config.toml
method = "simclr"
projector_out = 256
projector_hidden_layers = 2
adamw_lr_other_params = 0.0011
gradient_centralization = true
epochs = 6.7
lr_schedule = "wsd"
final_lr_fraction = 0.05
Rows from block 7, named by matrix and row number. Each number is 128 + 32 x the weight over its row's rms, rounded and kept within 0 to 255. All counts start at 0. After the name is the row's rms in percent of the matrix's.
# convs0: expand pointwise conv (model.blocks.7.convs.0.weight, 240x80x1x1), inputs 0-79
convs0.95 095 [132 187  94  99 255 141 149 130 129 131  99 127 131 139  97 123 135 131 156 125 117 136 126  79 155 144 137  59 110 123 123 132 102 198 121 140 109 121 115 130 110  96 113 126 127 180 164 126 128 110  94 129 146 132 138 134 128 160 166 123 129 132 196 109 143 118 137 118 117  92 139 111 133 118  86 222 129  94 177 103]
convs0.96 141 [183 124 120 136 180 110 140  58 131 130 129 114 131 112 121  97 131 123 118 182  84 152 188 119 115 107 135 169  70 183 156 129 128 138 128 125 189 131 130 123 121 132 116 205 130 127 146 135 124  62 137 146 203 149 156 185  52 105 139  84 130 143 139 129 151  89  72 136 127 142  79  82 107 122  63 117 164 127 149 134]
convs0.99 140 [158 123 101 129 108 115 121 137 108 138 152 145  94 128 147 131 170 154 127 113 156 110 193 141 107 126 144 135  87 158 155  97 154 191 119 148 120 115 114 130 157 159 126 193 129 111 130 171  63 129   0 125  94 114 119 120 139 139  96 128 125 171  60 128  81 145  38 122 133 129 144 139  85 138 127 121 143 169 134  90]
convs0.100 137 [112 211 128 106 181 123  93 137 167  81 132 127 127 131 118 108  87 127 128 126 130 164 132 172 136 162 127 152 127 209 143  92 116 104 130 145  97 124  51 144 182 115 116 128 122 116 128 133 136 110 135 148 170  97 102 136 120 104 153 143 143 168 134 134 149 105 196 124 127 150  76 100  63 211  86 131 128  33 116 120]
convs0.101 062 [ 85 125 142 146 197 129 161 128 113 119 122 142 117 112  68 131 156 182 112  80 124 138 152 114 145 134 106  92 141 119 121 193 107 116 107 140 128 106 108 138 105 166 122 123 135 190 130 158 158 120 145  87 136 226 150 132 112 129 182  49  71 111 138 165 120 130 120  69 129  88 138 125 109 126 154 217 103  68 137 148]
convs0.102 063 [111 130 122 116 135  84 127 122 131  80 150 172 167  59 130 128 131 127 133 131 133 124 189 129 131 128 146 120 135 126  43  94 124 145 137 149 128 116 108 156  74 134 130 192 120 128 159 183 174 142 133  61  66  64 133 120 110 129 125 193  76 164 131 112 128 141 127 188  87 210 139  87 132 132 103 122 108 124 190 123]
convs0.103 020 [121   0 114 118 122 218 159 176 127 123  36 126 178 126  55 156 132 144 139 134  85 106 129 131 128  71 118 133 123 167 129 109 125 127 129 126 128 204 118 146 134 125 118 150 128 128  87 140 130 130 129  64 117 128 107 129 131 112 146 113 183 164 206 126 113 171 147 128 116 127 129 128 119 132 120 130 126 128 140 124]
convs0.105 028 [119 164 124 124 134 133 127 160  77 128 121 126 183 130  96 124 126 128 147 130 127 126 132 128  87 104 129 129 131 127 129 127   7  68 126 124 120 229 133 128 203 110 159 106 130 173 140 140 122  72 128 136 125 130 168 128 184 130 121 133 127 149 132 128 128 131 127 128   1 205 128 158 131 133 123 125 134 128 128 128]
convs0.106 080 [143 105 127 138 132 185 125 127 159 128 157 128 142   0 129 126 111 113  73  89 188 133 132 129 124 126 121 207 117 126 127 227 130 125 138 133 131 128 128 140 159 103 123 163 103  90 130 119 164 137 113 107 133 118 121 105  72 131 135 147 117 145 132 136 125 128 107 126 100  90 193 128 134 212 122 100 122 130 115  91]
convs0.107 064 [136  97 128 107 105 127 123  39 117 176 208 136 130 140 128 143 226 174 160 126 118 131 121  99 126 114 120 124 139 142 191 128 123 130 129 131 121 105 133 130 136 124 109 131 126  73 128 112 121 116 122 134 128 124 118 143  73 128 127 103 127 246 123 202 126 132 123 127  94 128 147  34 129  98 143 192 130 146 155 132]
convs0.108 181 [128 172 184 144  65  63 116 106 115 130 125  95 109 131 175 126 126 209 128 219  78 118  89 128 136 118  44 170 144  84 133 112 177 111 165 132 151 133  42 118 140 102 143 147 126 154 128  93 159 135 120 124 123 124 121 127 175 133 167 129 142 125 122 126 159 131 101 189 160 166 125 152 103 130  90 111  91 103 134 129]
convs0.109 089 [174 107 123  87 138 128  53  97 173  91 147 101  94 167 132  51 146 131  98 115 160 136 151 160  82 145 197 130  73 129 135 128 129 121 119 116 120  73  87 140 136 104 131 109 106  83 153 105 160 120 113 135 144 125  16 112 164 152 143 127 129 180 143  96  90 176 167 144 152 160 131 171 132 140 120 162 177 129 128 113]
convs0.110 111 [111 132 135 109 222 129 152  68 106 146 171 144 137 126 122 120 125 127  92  31 135 158 124 161 113 100 121  47 134 111 131 152 119 192 172 140 124 126 139 149 136 175 129 142 134 117 128 140  32 191 142 149 109 133 131 142  76 137 141 130 124 105 130  98  70  97 129 128 127 137 129 107  81 136 149  85  52 138 139 140]
convs0.111 117 [105 153  72 109 121 124 119  95 127  81 125  91 173  92 130 131 100 150 130 101 193 151 129  57 128 149 134 185 129  56 179 117 113 122 147 127 138 200 133 131  90 203  72 154 100 128 133 128 140 136 142 125 148 175 127 131 116 135 199 168 109  75 105 144 111 138 114 134 124 128 133 139 162 118  93 162 136 124  90  36]
convs0.112 020 [128 128 128 128 127 128 128 128 128 128   0 128 128 128 128 128 255 128 128 128 128 128 128 128 128 128 128 128 127 129 127 128 129 128 128 128 128 128 128 128 127 128 128 128 128 128 128 129 128 128 128 128 128 128 128 128 128 128 128 128 128 126 128 128 128 129 128 129 130 128 128 128 128 128 128 128 128 128 128 128]
convs0.113 168 [102  93 124 124 122 123  52 128 146 255 136 122 150 135 123 179 125 171 129 172  99 110 155 125 179 162 100  92 139 120 103 123 106 181  77 116 106 133 136 139 126  94 118 151 140 160 136 120 100 197 156  71 220 132 137 113 122 128  93 128  75 142 115 132 128  91 156 127 141 128 136 153 130 202 139 135 135 116 112 129]
convs0.114 148 [137 120 119 129 143 110 171 154 127 115 137 139  97 124  99 159 116 177 154 174  85 177 111 132  86 131  72  68 148  70 128 160  54 203 114 198 133 128 104 136 152 184 125 113 128  88 147  69 129 140 160 129 124 162 122 120 114 110  88 134 156 128  72 165 110 133 141  80 203  92 184 115 133 170 143 104 114 114 130 141]
convs0.115 132 [127 147 139 126 234 128 109 108 121 130 217 128 121 115 183 146 177 138 135 104 132 138 178 134  95 130 129 122 134 130 101 120 132 198 130 131 117  90 131 129  97  82 116 116   0 212 117 105  96 135 135 113 138 123 139 114 162 142 158  97 143 124 122 102 158 120 109  99 154 102 183 115 116 106 153 149 135 127 142 119]
convs0.116 121 [120 174 119 117 123  46  90 128 120 132 147 134 129 169 159 157  49 112 128  57  92  88 127 127 101 138 129 122 113 128 133 131 112 122 110 125 130 116 144 143 122 248 151 119 142 153 148 134  96 166 103 166 130 162 130 124 152 123 116  98 125  78 134 130  95 179 137 152 127 241  89 169 121 126 123  75 136  97 124 130]
convs0.119 020 [127 154 127 128 128 128 131 129 127  81 123 128 128 128 128  59 129 145 129 128 128 128 128 129 128 129 247 128 120 128 128 128 128 128 128 126 128 125 170 101 132  16 135 128 128 129 128  26  71 126 128 126 131 128 130 130 130 255 126 165 128 214 127 127 125 127 157 128 128 172 130 128 129 126 128 128 127 100 128 127]
convs0.120 084 [105 127 132 140 131  55 131 219 128 211 131 118 115 138 148 168 101 129 147 177  18 147 127 124  98 128 142 122 171 114 128 132 128 130 117 154 243  98 115  75 132 138 134  94 127 107 135 119 130 102 137 144 128 121 101 134 127 154 195 130 115 128 119 178 126 125 135 134 208 131 120 130  93 166 127 122 135 115 126 138]
convs0.121 139 [112 161 128 132  98 135 127 255  88 158 129  85 125 131 145 107 104 131 113 118 113 128 136 124 120 162 182 128 119 127 125 132 125 112 138 129 144 130 110 107 118 122  75 154  90 109 120  93 147 126 133 143 121 126 113 107 139 121 159  85 131 134 120 174 161 129 170 145 159 113 150  98 160  73 228 202 157 187  67 126]
convs0.122 069 [156 101 125 129 120 128 160 106 128 123 176 158 146 165  94  29  97 132 117 129 121 132 182 152 126 125 127 139  99 156  82 137 126 125 126 162 139  97 123  65 151 145  83 125 127 116 110 128 122 153 113 111 135 118 156 129 134 118 157 133 118 128  78 163 106 149  77 116 135   0 138 146 104 120 130 153 125 186 127 172]
convs0.124 101 [ 78 131  66  76 112 138 135 131 130 134 183 138 128 145 141 127 119 142  87  52 133  73 129 190 129 161 110 103 150 119 149 127 137 131 141 133 129 132 133 181 119 255 145 129 156 153 166 128 128  89 110  77 116  99 104 118 146 105 126 112 127  40 136 105 125 137 125 142 143 213 157 113 155 138 168 129 115 132 120 108]
convs0.125 104 [100 128 132 128 136 146 132 137 189 129 222 168  89 160  80 144 113  89 130 129  89 121 153 183 129 126 125 126 103  98 140 131 124 145 118 112 133 145 114 255 142 144 135  86 138 192 137 174  22 118 118 131 117 111 161  98 138 128 161  82  69 120 165 128 132 126 113 164  99 139 123 135 135 125 114 138 121 142 124 127]
convs0.129 056 [ 70 125 126 141 128 117 125 167 134 112 177 123 160 125 131 125 138 128  91 131 167 127 136 126 124 126 161  99 129 176  80 115 148 150 100 151 220 121   0 209 134 130 122 114 109  63 123 194 132 136 125  67  82 124 123 128 131 141 134 178 131 181 111 124 123 144  94 131  94 142 137 159 134 128 128 117 122  92 100 118]
convs0.130 140 [101 161 142 130 146 129 155 232  99 128 127 121 126  96 166 117  96 117 173 132 118 132 122 135  96 159  80 108  85 106  90  94 160 137 106  56 130 180 127 128 120 144 128 155 155 177 126 102 109  43 122 112 155 127 171  25 114 155 130 129 123  96 159  93 177 115 122 193 155 154 122 177 114 144 142 143 115 126 150 129]
convs0.131 105 [241 122 128 115 118  67 117 151 221 193 140 123 178 208 123 127 128 129 169 129  47 118 110 133 135 163 132 129 128 108 173  54 146 127 158  94 123 128 133 122 136 126 125 130 121 105 132 124 154 126 224 103 163 125 129 137 119 130 129 103 120 129  52 130 129 130 136  89 117 127 133 108 126 134 128 102 124 128 133 130]
convs0.132 095 [177  11 122 131 132  88 114 139 155  88 123 126 130 154 107  94 119 115 134 148 228 128 117 124 156 103 135 176  86 124  20 141 138 127 123 129 124 140 138 163 142 101 160 100 106 130 120  92 139 168 129 129 128 123 122  15 128 124 129 137 112 136 142 169 186 143 137 128 129 127 157 122 110 111 117 135  95 122 135  87]
convs0.133 151 [126 137 103 127 103  96 122 117 124 147 125  80  80 178 159 193 115 137 130 127 135 114  81 162 125 170  84 189 108 113 132 129 179 125 146 147 234  99  88  94 118  94  96 125  71 130 120  67  60 196 121 120 137 134 104 139 131 182 167 102 119 173 103 173 128 173 108 128 128 131 111 124 106 139 121 150 158 131 117 178]
convs0.134 105 [111 174  78 129 139 101 122  74 126 112 178 145  82 123 136 112 114 133 117 167 147 127 154  77 124 133 141 136 148 149 122 126  84 151 148 125 159 125  64 228 156 127 101 121 125 108  83 139 154 125 128 131 187 124  76 121 127  81 135 146  91 168 120 127 140 105 231 175 130 148  82 146  75 157  68 139 127  98  98 100]
convs0.135 106 [103 166  81 136 118 112 192 129  99 160 125 155 162 133 110 193 111 169 132  97 101 120 143  79 128 144  97  97 216  44 134  95 128 132 202 179 125 146 130  89 106 127 113 123 113 157 137 116 128  79 104 145 115 131  66 137 121 104 153 198 121 166 127 112 119 143 127 149 109 131 126 114 128 117  67 210 125 139  99 142]
convs0.136 043 [129 134 208 140 123 128 126  98  99 105  75 134 137 122 124 131 140 150 106 216 126 128 110  92 136 128 172 119 161  66  97 128 123 105 120 114 131  90 110  31 128 127 128 124 128 130 129 124 133 126 139 125 131 144 132 128 153 134  85 173 123 162 222 141 123 144 110  33 195 163 160 124  91  99  62 128 102 155 129 140]
convs0.138 139 [148 130 118 100 162 127 124  97 128 171 177 106 152 117 136  50  85 145 123 130  93 135 149 131 225 110 166  85 194 237 142 125 119 104 128 100 128  82 172 132 121 119 128 129 128 143 136 137 138  35 117 154 192 124 126 140 128 143 126  97  77 133 110 131 175 147 125  81 101 113 130  91 147 140 129 126 155 130  94 111]
convs0.140 105 [152 129 140 146 149 129 119 129  95 123 128 115 113  94 131  82 129 170  40 126 140 136 129 147  18 141 159 125 144 127 158 116 114 123 128 120 104 132 130 156 126 144 114 130 179 165 128 129 124 255 145  98 164 125 182 154 110 142 153  88 125  58 133 106  96 135  99 126  59 160 117 120 160 113 147 125 166 130 134  88]
convs0.145 146 [ 75 137 166 118  74 127 126  98 179 135 133  81 102 121 138 105 138 117 124 174 119 130 124 132  39 108 131 118 126 115 128 126 153 128 141 112  96 100 114 135 107 154 123 160 178 125 128 133 120 123 149 205 134  29 205 115 131 101 127 111 191  71 173 135 156  90 107 158 132 131  91 137 127 154 179 111 117  78 187 162]
convs0.146 047 [116 121 138 211  60 132  63 139 124 122 156 127 115 130 124 127 118 198 132  74 172 143 116 131 127 113  85 128 126 140 163  86 124 163 125  91 131 128 111 127 130 134 132 129 163 115 127 173 126 119 171 127 145 115 125 145  13 124 127 152 140 107 127 180 131 125 116 117 128 119 130  45 167 127 114 105  16 130 139 152]
convs0.147 010 [127 128 127 127 128 127 131 128 130 128 128 130 128 128 129 129 128 128 128 128 128 128 128 128 128 130 128 128 128 128 126 128 130 128 146 128 128 128 133 128 126 128 128 128 125 128 128 128 126 128 128 128 128 128 131 123 128 128 129 128 121 129 129 127   0 129 128 128 129 128 118 127 128 128 138 133 127 127 128 127]
convs0.149 118 [128 128 128 255 128 164 128 131 128 128  98 128 128 128 125 128 184 128 128 128 128 128 128  49 128 128 127 128 127 119 128 128 129 128 130 128 128 128 128 127 128 128 128 124 128 128 127 161 128 128 127 128 128 128 128 128 128 128 124 255 128 127 128 128 122 129 129 129 129 128 126 128 128 128 128 128 128 128 130 128]
convs0.150 039 [139 133 177 135 119 255 132 116 146  13 128 126 129 125 133 143 134 133 133 128 130 127 117 147 126 130 134  85 128 109 176 129 110 128 127 142 126 131 100 127 128 136 126  77 130 131  99  79 127 121 141 115 119 145  85 142  95 131 128 145 131 127 124 131 146 164 117 131 129 127 144 117 125 123 145 123 129 229 147 129]
convs0.152 161 [207 161  93 123 103 141 119 134 131 126 114 137 127 124 178 113 121 141 147  95 141 128 102 123  36 115 104  90 161 147 158 178 141  99 127 121 241  66 130 109 161 121 125  66 100 122 128 146 128  93 122 151  50 157 130 125  96 127 149 127 178 128 147 100 141 128 140 130 100 100 192 109  69 113 118  98 129 175 127 128]
convs0.153 095 [165 122 200 102 127 101 127 169 134 119 104 166 161 191 116 105 193 123  89 114 246 194 127 164 147  69 117 133 118 145 104 201 158 119 119 126 128  82 128 127 147 119 156 120 164  60  93 126 111 125 134 114 129  41 128 111 116 129  86 133 131 187 135 124 128 135 124 138 129 113 125 119 170 129 133 138 129 100 123 136]
convs0.154 133 [149 148  62 137 141 130 135 144 125 177 123  98 112  91 149 145 114 191 114 190 110 156 115 118  95 131 124 109  92  55 125 140 131 164 145  92 132  96 130 110 125 130 110 123 102 160 115 136 139 125 144 230 116 101 134  22 165 138 136 127 135 144 123 126 134 119 135 183 161 120 102 125 135 119 135 130 157 124 121   4]
convs0.157 091 [156 125 116 149  92  43 111  81  67 140 126 119 116 128 129 122 135 130 134 123  41 109 161  99 129  79 137 123 128 128 135  98 163 137 128 127  77 136 156  99 165 122 144 132 112 111  99 126 131 130 166 100 104  73 119 104 161 196  89  35 132 159 111 127 160 148 126 120 161 173 131 126 189 219 123 156 175 126 125 130]
convs0.159 151 [131 108 156 114  88 160 121 117 123 129 165 148 178 128  98 121  93 107 113 127 130  83  84 149   6 111 127 125 140  59 166 139 139 133 113 183  94 129 129 135 124 103 160 186 129 126 135 134 150 173  75 194 120 109  83 156 155 141 128 130 168 151 131 130  77  26 139  83 145 130 130 151 131 136 133 124  96 129 144 168]
convs0.160 115 [131 135 122 117 108 140 122 119 119 145 126 155 150 211 128 134 128 129 135  83 135 109 103 146 140  54 141 120 127 111 111 112 149 123 119 113 111 123 128 124 126  52 163  57 169 230  43 132 149 131 131 125 136 227 130 155 131 100 189 133 114 182 109 105 171 114 185  99 127 112 124 130 155 122  95 150 110 117 155 147]
convs0.161 012 [ 59 127 129 128 125 120 129 135 128 132 128 129 128 108 129 119 255 126 129 129 128 131 132 128 137 126 125 127   9 128 129 135 126 129 117 161 129 125 128 126 134  79 132 127 127 127 135 130 126 114 123 126 118 128 149 128 126 123 134 123 128 134 119 128 129 198 128 128 126 255 128 129 128 129  73 127 127 128 132 126]
convs0.162 132 [ 68 192 144 123 128 133 162 136 120 129 146  60  33  92 125 136 143 132 162 135 103 121 131 106 121 110 115 124 135 120 127 146 111 131  77 100  45 132 141 127  80 131 111 110 103 129 188 123 191 190  71 186 143 146 121 129 109 128 156 122 188 133 126 127 128  78 131 132 126 132 125 203 179 125 112  94 130 177 124  92]
convs0.163 146 [162 141 108  93 140 123 123 139 109 194  69 113 134 161 130 102 102 235 125 147 152 132 108 131 118 154  37 129 106 131 107 159 140 158 108  64  96 132  36 116 127 178 127 144 133  57 123  78 126 136 174 144 108 130 106 130 136 123 150 139 186 160  96 127 142 101  94 135 127 139 159 153 109 176 120 127 124 170 119 105]
convs0.165 109 [124 121 154 117 141 130 128 134 171  93  86 110 100 187 121 134 116 118  93 108 168 147 127 142 255 128 124 129 169 186 139 128  41 129  91 121 130 114 145  80 127 117 168 125 158 125 114  66 134  85  98 132 128 134 130 173 117 110 134 110 167  97 131 121 155 126 134 128 116 120 123 123 123 158 114  98 179  99 118 175]
convs0.166 122 [103 127 112 121 135 151 134 116 132 117 179 139 132 131  89 119 121 131  53 212  80 129 154 136 137 164 131 101 148 128 164 137 168 128 149 228 121 150  93 154 126 129 123  79 155 102 125 123  89 130 126 135 104 128 147 113 144 185 118 139 131 131 126  98 140  97 117 116 127   0 125  67 146 141 127 173 122 139  69 134]
convs0.167 207 [134 127  90  82 139  85 163  92 128 143 174 138 144 103 174 126  23  87 132 133 180 117 182 168 132  84  97  69 135 198  62 165 142 119 114 117 109 128 128 129 105 132 142  83 129 130 146 129 145 123 131 147 204 131 130 179 121 138 130  94 118 150 128 117 141 106 110 108 117  60 124 106 191  86 103 129 127 162 112 166]
convs0.168 069 [145 122 156 168  97  85 126 128 112  80 114 109 155 125 134 204 145 160 164 128 123 132 130 122 120 111 132 139 113 171  92 172 126 132 139  73 122 172  84 158 150 116 140 130  87  89 115 156  48 128 131  22 164  82 123  71 138  98 122 125 211 131  69 136 123 158 130 132 125 141 123 121 137  71 121 126 178 172 124 144]
convs0.169 121 [134 102 129 158 103 108 102  76 125 187  51 137 163 127 189 158 126 152 109 110 149 112 126 133 116 108 122 156 125  87 199 127 127 114 147 132 133 137 129 121 146 124 174 155 125  88  76 128 174 140 103 123 202 131 118  70 121 153  90  54 214 134 155 129 135 112 128 184 155 115 145 120 167 127 131 137 128 186  60 111]
convs0.170 163 [137 142 120 132 119 142 107 122 133 100 138 134 115 132 138 142  70 170 139 145 135 164 126 123   0 122  96 102 144 157 123 167 137 125 154 146  67 129 138 119 130 129 116 104 114 139 246 131 131 187 114  90 140 128 127 148  87 130 137 102 121 146 126  92 128 107 133 145 133 116 120 115 230  85 131 126 131 186  77 132]
convs0.171 009 [ 99  62 104 128 128 119 128 128 117 123 113 127 147 129 159 127  57 120 128 128 129 133 128 125 129 126 124 119 128 128  88 128 131 128 129 185 128 126 131 125 129 119 147 129 127 129 128 180 125 124 127 120  65 126 132 140 132 131 118 130 128 128 156 128 128 126 127 122 119 129 128 144 127 129 128 128   0 133 174 127]
convs0.173 093 [133 209  90 116 131  62  76 136 104 127 160 137 114 112 130 134 162 115 132 113 110 224 129 116  88 143 149 129 113 131 123 107 169 172 135 186 138 120 100 127 128 126 144 155 115 107 127 166 129 124 120 117 128 131   0 126 131 119 148 151 134 127  29 138 173  78 115 129  93 140 121 144  72 143 115 131 130 114 128 134]
convs0.174 018 [129 170 251 123 115  29 143 118 127 124 128 128 128 128 130 127 191 128 128 122 128 116 128 113 128 128 136 126 129 187 128 151 130 134 121 128 127 126 128 128 160  64 128 118 128  65 128 125  98 186 132   0 145 160 127 216 130 127 118 146 127  99 132 137 153 131 127 133 126 127 118 128 188 129 131 128 127 127 109 144]
convs0.175 148 [100 151 203 140 130 172 103 152 111 115 153 153 127 121 122 120 105 136 120 112 109  91 134 128 103 165 126 122 156 141 140 127 184  99 123 144 117 143 163 132  69 109 123  55 138 120 127 159 133 129 143 118 136 134  71 158 139 124 125  51 121 254 145 138  72  58 174  73 174 147 143 143 133 133 119  61 140 132 128 126]
convs0.177 111 [142 124 136 129  66 116 129 130 119 128 129 103 127 128 127 171 129 113 143 128 133  89 159 142 129 138  58 190 119 127 128 148 136  91 197 215 123  88 100 153 130 118 128 149 130 129 146  72 130 132 129 101  73 139 140 104 132 108  93 107 160 208 124 126 104 193 132 216  82 107 131 137  78 166 111 125 191  65 142 132]
convs0.178 196 [128 130 193  96 158 122 133 163 134 129  56 125 121 166 136  81  65 139 111 132 116 182 141 128 117 124 129 121 132 130 131 124 124 190 110  84 103 110 102 119 138 151 147 135 166 122 128 109 167 111 154 213 111  71 129 132 155 127 137 104 166 145 121 133 123  86 125  74 210 115 154 157 102 206 130  35 120 126 170 140]
convs0.179 078 [127 115 119  85 103 125 123 124 172 186 123 156 138 166 150 131  68 113 124 130 113 221 147 197 155 134 146 127 128  39 144 193 122 150 125 129 151  93 135  92 128 157 150 134 101 126 227 128 166 130 149  99 152 157 139 106 110 124 127 107  55 128 131 155 160 127 137 128  68 126 143 120  91 121 128 134 124 120 128  51]
convs0.180 095 [134 152 152 192 112 131 126 119  97  88 132 131 124 151 142 127 126  96 219 125 177 143 110 131 123 122 115  69 138 131 128 111 118 146 135 111 142 120 146 101 129 129 106  77 138 132 122 204 127 174  87 141  71 116 113 151 123 130 123 139  52 138  93  81 116 111 126 218 166  75 125  82 127 158 216 148 154 147 132 183]
convs0.181 146 [133 190 123 128 130 142 139 115 144 126 114 160 127 133 124  96  74 167 132  98  26 141 155 147 134 126  73  94 149 148 168  61  65 129 110 138  21 145 127 133 129 135 133 167 100 201 119 142 104  71 129 186  67 127 128 132 149 111 112 174 120 123 131 126 105  84 118 133 134 103 148 130 108  78 126 152 140 119 123 163]
convs0.182 124 [169 105 126 127 134 132 110 125 146 139  71 128 170 132  98 118 154  78 128 123 106 148 165 166 125  98 218 114  90 194 122 112 153 147 117 129 166 138 126 116 161 134 139 138 129 123 147  27 136 100 149 126 165 238 112 156 109 138 108  44 139 176 128 102 111 125 157 127  89 116 138  69 106 131  89 133 127 145 137 129]
convs0.184 119 [195 108 128 146  92 131 141 128  99 120  42 135 147 111 144 147 164 116  64 210 132 122 139 126 155 103  67 103 187 136  87 135  99 151 114 111  99  87 118 117 115 128 127 106 119 156  92 134 199 120 150 141 127 136 123 108 162 127 146 210 125 210 152 134 172 125 123 132 136 141  76 127 126 119  53 130 153 163 147 127]
convs0.185 171 [118 118 187 101 156 143 112 102 145 127 121 149 126 178 101 111 100 122 104  87 125 125  37 136 163 135 214  60 120 238 118 137 111 102 122 149 157 134 157 194 126 199 137 128 122 104 203 126  62 143  95 110 128 123 123 161 127 125 124 123 126  84 125 129 133 129 154 116 121 117 164 187 128 114 129 131 128 137 121 143]
convs0.186 092 [165 128 135 165 127 137 134 108  19 129 129 140  47  68 130 121 127 118 198 127 129 126  71 109 126 135 107 109 113 167  91 120 136 132 178 127 226 124 133 157 118 113 142  79 129 196 127  43 136 128 130 129  96 130 128 115 134 119 136 105 138 129 110 135 104 128 190 132 121 121 128 135 126 107 156 128 126 129 153 212]
convs0.187 055 [128 117 150 128 129 123 139 138 125 157 119 169 120  87 121 113 207  76  54 128 146 119 127 120 125 128 128 125 128 134 129 177 178 137 129 124 129  14  83 121  81  63 140 131 208 125 128 205 150 125 128 114 135 127 127 113 111  97 156 112 129 141  99 103 178 128 126 160 119 128 137 124 131 162 209  91  72 123 167 129]
convs0.188 048 [134 112  97 142  84 184 108 128 122  85 222 121 117 125 128 125 125 110 132 127 127 136 133 148 136 186 116 228 124 130  68 118  79 119 126 101 129 123 108 178  78 129 158 117 140 126 178 185  74 137 129  85 149 127 130 162 219 133 123 127 169 135 130 127 107 129 117 125 139 128 130 192 110 125 129  66 134 135 122 196]
convs0.189 102 [ 48 137 128 118  95 149  71 139 143 123 137 150 148 124 123 151 108 149 108  73  70  85 114 124 128 137 103 104 118 144 195 124 117 132  67 102 142 148 113 127  90 202 149 127 107 129 170 132  21 129 141 159 128 138 169 120 148 143 126 159 112  26 141 126 130 118 113 194 131 174 148 144 109 120 143 158 124 115 152 161]
convs0.190 156 [142 128 103 135 151 125 170 112 169 132 123 163 135 129 140 143  99 130 129 164 137 123 129  91 136 135 132 135 135  94 110 134 146 131 129 128 128 101 132 134  88 141  38 249  90  42 140 121 131 182 118 190  79 121  99 127 129  89 141 138 128  75 122 111 130  91  58 214 125 124 155  93 108 127 174 162 130 154 116 132]
convs0.193 061 [112  31 139 165 121 154 123  90 163 131 133 178 133 125 127 151 119 127  69 129 127 174 153 207  97 128 134 129 129 138 166 108 126  81 136 140 148 128 129 159 214  54 116  33 138 118 141 147  99 159  85  68 133 125 140 108 167  97 137 124 121  82 200 151 126 128 140 129 114 128 126 123 130  99 105 135 127  84 127 126]
convs0.195 012 [128 129 128 128 128 130 126 128 216 128 128 128 128 128 128 131 131 128 128 128 128 128 126 131 128 128 126 128 127 128 128 128 127 128 128 128 128 128 128 126 127 129 179 128 128 128 128 129 127 128 128 128 128 128 128 128 135 128 128 127 128 128 127 128 128 128 127   0 127 128 128 128 128 128 128 128 128 128 128 130]
convs0.196 111 [122 153 128  96 168 135 131 139 136 120 120 141 113 160 129 120 107 130  51 103 171 204 133 141 129 126 126  60 130 128  60 166 112 108 116 165  85 134 126 103 102 127 154 133 229 128 146 126 138 133 123 164 111 138  89 130  93 119  84  62 167  53 122 130 127 198 133  89 122 148 119 135 119 150 135  47 138 143 130 174]
convs0.197 150 [107 174 126 155 103 109 130 153 125 197 211 130 169 132 123 115  81 153 137  25 110 145 144 139  83 128 125 104 134 132 137 116 132 138 138  44 196 123 143 181  97 205 124 103 168 143 168  81  86 139 126 132 133 194 117 123 124 129 111 124 127  97 135 128 102 108 122 161 124 152 102 138 116 111  63 168 133 131 115 147]
convs0.198 160 [161 118 118 126 149  89 115 125 121 129 136 108 131 138 169 139 117 119 164 127 128 119 137 127 167 125 190 128  73 255 129  84 150 139 123  72 201 142 164 147 118 125 121 125 134 125 138 115 101  73 139  84 194 106 126 139 103 160 129  78 111 203 106 122 178 111 138  90 128 140 146 124 130 125 106 113 124 165  87 118]
convs0.199 112 [124 138 135 157 109 132 134 100 147  81 127  96 203 132 161 136  49 124 132 171 136 154 145  98 108 125 124 117  91 121  92 128 151  96  97 146 151 147 106 116 130 124 126 190 188  59 124 167 120 137 125 119  88 111 128 149 149  97 145 119 121  84  94  86 151 138 135 114 135   0 149 191 131 127 103 151 132 129 128 200]
convs0.201 114 [122 111 135 163 128 143 131  57 230 110 129 148 147 126 120 110 148  84 131 135 128 123  49 180 131 133 132 130 114 131 117 132 138 128 113 215 128 113 171 184 119 143 103 136 115 129 129 118  23 136 128 131 148 127 128 142 115 113 148 126 100 110 124 159  76  93 140 128 167  73  93 164  70 130  72 193 129 148 125 138]
convs0.202 157 [148 137 199 111 116 120 136 156 147  95 118  82 146 131 102  21 136 116 121 173 126 179 133 126 132 136 122 142 173 125 118 129 137 160  76 137 124 142 147 131  92 136 118 201 186 140 131 137 252 107  71 135 121 127 136 116 139 138 125 107 110 137 126  99 191  56 107 117 166 136  85 125  96 117  98 129 145 128 120 130]
convs0.204 169 [150 132 123  99 129 125 130 103 168 131 112 118 134 190  96 134 103  64 115  90 138 118 129 130 128 131 124 124 121 124 149 175  65 140  77 135 170 127 118 117  95 127 158 241 127  98 138 137 149 169  91 186 176 118 126 146 136 122  75 136 156 103 117  62 135  96 113  68 172 135 153  97 113 104 216  88 131 139 130 174]
convs0.206 143 [131 127 165 136 116  92 128 134 132 129 118 126  96  28 168 177 161 140 126 127 131 108  31 139 125 125  58 142  56 159 135 146 109 129  98 137 222 143 103 158  93 130 124 149 123 140  85 129  80 128 156 122 131  74 115  55 126 129 127 124 128 146 138  98 145 131 138 160 130 158 149 211 137 131 136 119 120 168 102 127]
convs0.207 120 [126  88 164 124 139 126 173 146 169  81 116  85  71 152 134  93  50 164 151 135 209 136 176 188 123 127 119 165  90 111 104 128 132  87 111 150 132 137 140  60 142 106 108 121 217 101  63 147  78 134 106 110 147 128 130  78 136 116 123 152 133 132 131 135 160 138 175 113 140 120 160 101 177  69 129 149 142 118 140 144]
convs0.209 106 [124 152  84 125 131 132 142 153 136 131 135 105 145 138 156 136 132 140  92 129 134 144 123  95 127  89 116 133 123 154 140 157  90 117 135 148  86 129  49 143 113  91 127 169 120 128 136 175 186  96 211 210 163 170  43 134 130 110 169 144 110 138  81  68 166 107 232 128 112 125 121 166 126 120 107 128 100  86 123 110]
convs0.211 111 [118 146 130 134 104 163 137 119 108 125 149 140 126  51 113  86 146 193  59 127 134 130 118 157 131 157  66 184 126 141 116 188 113 110 110 126 149 135 121 162 127 115  77 126 184  97 126 128 156 116 119 129 135  90 168  89 108 148  99 106 119 128  87 108 137 137 118 125 140 179 129 167 140 255 128 119  72 128 104 127]